config = dict(
    train_examples=101725,
    horizontal_flip=False,
    arch='dit',
    num_classes=5,
    qk_norm=False,
    inner_norm=False,
    eps=1e-08,
    precondition_frequency=32,
    steps=22500,
)
Rows from block 7 of a small class-conditioned image flow-matching model, named by matrix and row number. Rows with one number belong to one neuron. Each number is 128 + 24 x the weight over its row's rms, rounded and kept within 0 to 255. All counts start at 0. Numbers have three digits each.
After each neuron's rows are labels from the 100 images, of 14976 (inputs lightly noised), where the neuron reaches its highest value: "peak on" is the class under the peak. Only what is clearly more common there than usual is listed. The data: cartoon faces.
# fc1: MLP up (model.blocks.7.mlp.fc1.weight, 1536x384), inputs 192-239
# fc2: MLP down (model.blocks.7.mlp.fc2.weight, 384x1536, transposed), outputs 192-239

fc1.631:144121135123128134134116203123133179095150119146102129150122159138130128104104130126121108134127158156126120118097123154178173152107101162131096
fc2.631:172138095134088126152138170174090158114134150097085158105117116117128116113157089138142149125131110129133162088138160108133158089078126144121131
peak on: skin

fc1.605:143130095147128169099127143132102184122136118157134111147103131127103146140133168122140149139124130138095107137116167071109152127084120153111135
fc2.605:122114148136146191160150111169125152141136147107124139141129131106173083156121127109104112137161151147145101119131126192148107124098131140153117
peak on: hat

fc1.762:107138151111121120175086087119159135134142126130143138143108074133100141159107107140147095129123125104113158132150133115108131082133116138133132
fc2.762:139101113135109080105183125118120152149109094142115135130128099143083066108152134124153147132128104158145123114135145118137115139150107114149116
peak on: mouth

fc1.677:094158132134132105116094152070119126105145157132165122150126094076155128110107152155149120131115116141122096166122127126110116133100088126126164
fc2.677:081090147145134129130094138097097141109159136113175127113156179120115112120149120139141135121148126138132110144162129112140104107110147161158113
peak on: skin

fc1.728:122105153152107163125101156105126087138125099121103116109155076125099104118170087117132120104099072128113109164113113163148156124146141109092105
fc2.728:132164114110143135138097134119129150115107069076110133111157166127122170122078144132120116091183145124190091130129135119147128144156139151101105
peak on: clothes; hair

fc1.268:108101134086090133100128137149170133143149135106141120138089140105087140090175101140132098171142135156107131138124106153141175129124107078142148
fc2.268:122150141178142116076106145118113141144148110139163137144142152123152127107109132142114137158127142189132096172128134103061108115095137126130155
peak on: hair

fc1.485:139124129109114134112119167150144133156169080132134149102150144146116120121092181033130112124107140149101128112090138136129158125130125130096115
fc2.485:128109118154155149133152159106085144135155148122145121092081101130135141117142134192116100155194101129098109134133148115098160098132130142141160
peak on: eye

fc1.655:107102115139156125098146150137164090052118135131143152072152118128140152174129119114148181147132194137114163129134138113154114112144144140120109
fc2.655:079127110100083124122172152118090091065109135161118108152132116125129146148084113156112128128134084112148155130112129133124156132127089115131111
peak on: skin

fc1.164:151126162099135145103120113135138135175153134129131109114083099120120147134100082150122124113126119177118112091126106185126148101174149147196115
fc2.164:088128068094112115148120134121119135142115124136132153112148138133153137104111118098093142133071161160173109149116132127165170079161163095120134
peak on: skin

fc1.419:146096150103109166133119143146132127106162132140136144134105168110174141129117133108098089150108103143148154126103096132098126140147095119141146
fc2.419:152163125157150092108113141120096162135126109111101140101094144093129138166162114132117148152154136126084133106129166121117114121154110100129149
peak on: eye

fc1.458:149129162118129148065093100138136130146131083158050151084132076110107146123181150123127088124072182112128124128094135109099113110133099170144174
fc2.458:098122085111172157192158122150150136103081153119136120151119147141172130150150101123132128173084103099117159115105112168159158107136129137110144
peak on: hair

fc1.157:107098148188115102099134135119130184103139078127065071068156148110142105116097131150138120139130153126097087135092157106158128164111135094104125
fc2.157:121135101106094101139153125111101104179135101162111132117138168097071156149091091128137079113123115146151128178140135170147139147119114147103097
peak on: mouth; skin

fc1.663:139079098115142061077116105103149109103140123142108166129102080145164130173069115157170144123119122065170139138134099119108114139078126118133108
fc2.663:122167167133115052109100104117102124109112129128110122154103143100105111155142146137157122131178087081066112136134161135154126117113150134129139
peak on: hair

fc1.463:136112135120119211120100134122121137083115100138173148125151143115094140145137138137118149136106145122112154114147136108124139130135124105119141
fc2.463:140127138143140193132127151120091117130104134142117121172114117132160090161141122114143103123143124107149128123163080123138144103131134092165101
peak on: eye

fc1.428:101101127150120135091131090110097111098142130192160133120135122081154148097118130113166142140129127082141148165179108122105122123120107146164179
fc2.428:108129077125094134122132148105132125118115144111109111089112134091136076147129092119153138129117112139149139151082098104196124144119085122079074
peak on: skin

fc1.28:084113151122102109112133117097164111124152131123129115133143098103101110103130132118146147108119089152102133108048136136114112132076133109115147
fc2.28:167077106152117126087152148151142137077148081160124056125106122128121099131112099126161143140093117096082083122129137110101138130101138139114172
peak on: mouth; eye

fc1.566:145118121136129134151162127075134129146139088120134107147138121124108109122159110199129130156103056115109149119122125109176178144130125125120149
fc2.566:135171128135111163117136137086100139135125087156142129087090121146117133114107123133133100135087170068157111129118138148108162101116136057191084
peak on: hat

fc1.608:132139083145121127134112128111132065114131126170139077117111099173142136130177109122138131097136127120106141137186140129172125143130142127133091
fc2.608:125112122129133149087133130118128091096131117127134202169115147134132137107120110108125118113107171093161090145137135146121139125103136129096112
peak on: clothes

fc1.376:136113161137111176133159159123119142158165129123132099163129100124169140170114139121141093138110109099084128150160120105140167104160099087096083
fc2.376:149140113105146136141158118107120179144158122144148176115121147150102106153142139104126115135144153110172121144136149172142161156128164113108114
peak on: skin

fc1.720:126180143131131131119117122097135157130138141101089137131127143092141138120103115126121108111089137132133148132058103117120117114158120126126166
fc2.720:141088123133089162121111154115144117135130112143120139108141128135139131097091139125143155137069152130123093137131138142110149117136110113148106
peak on: clothes; eye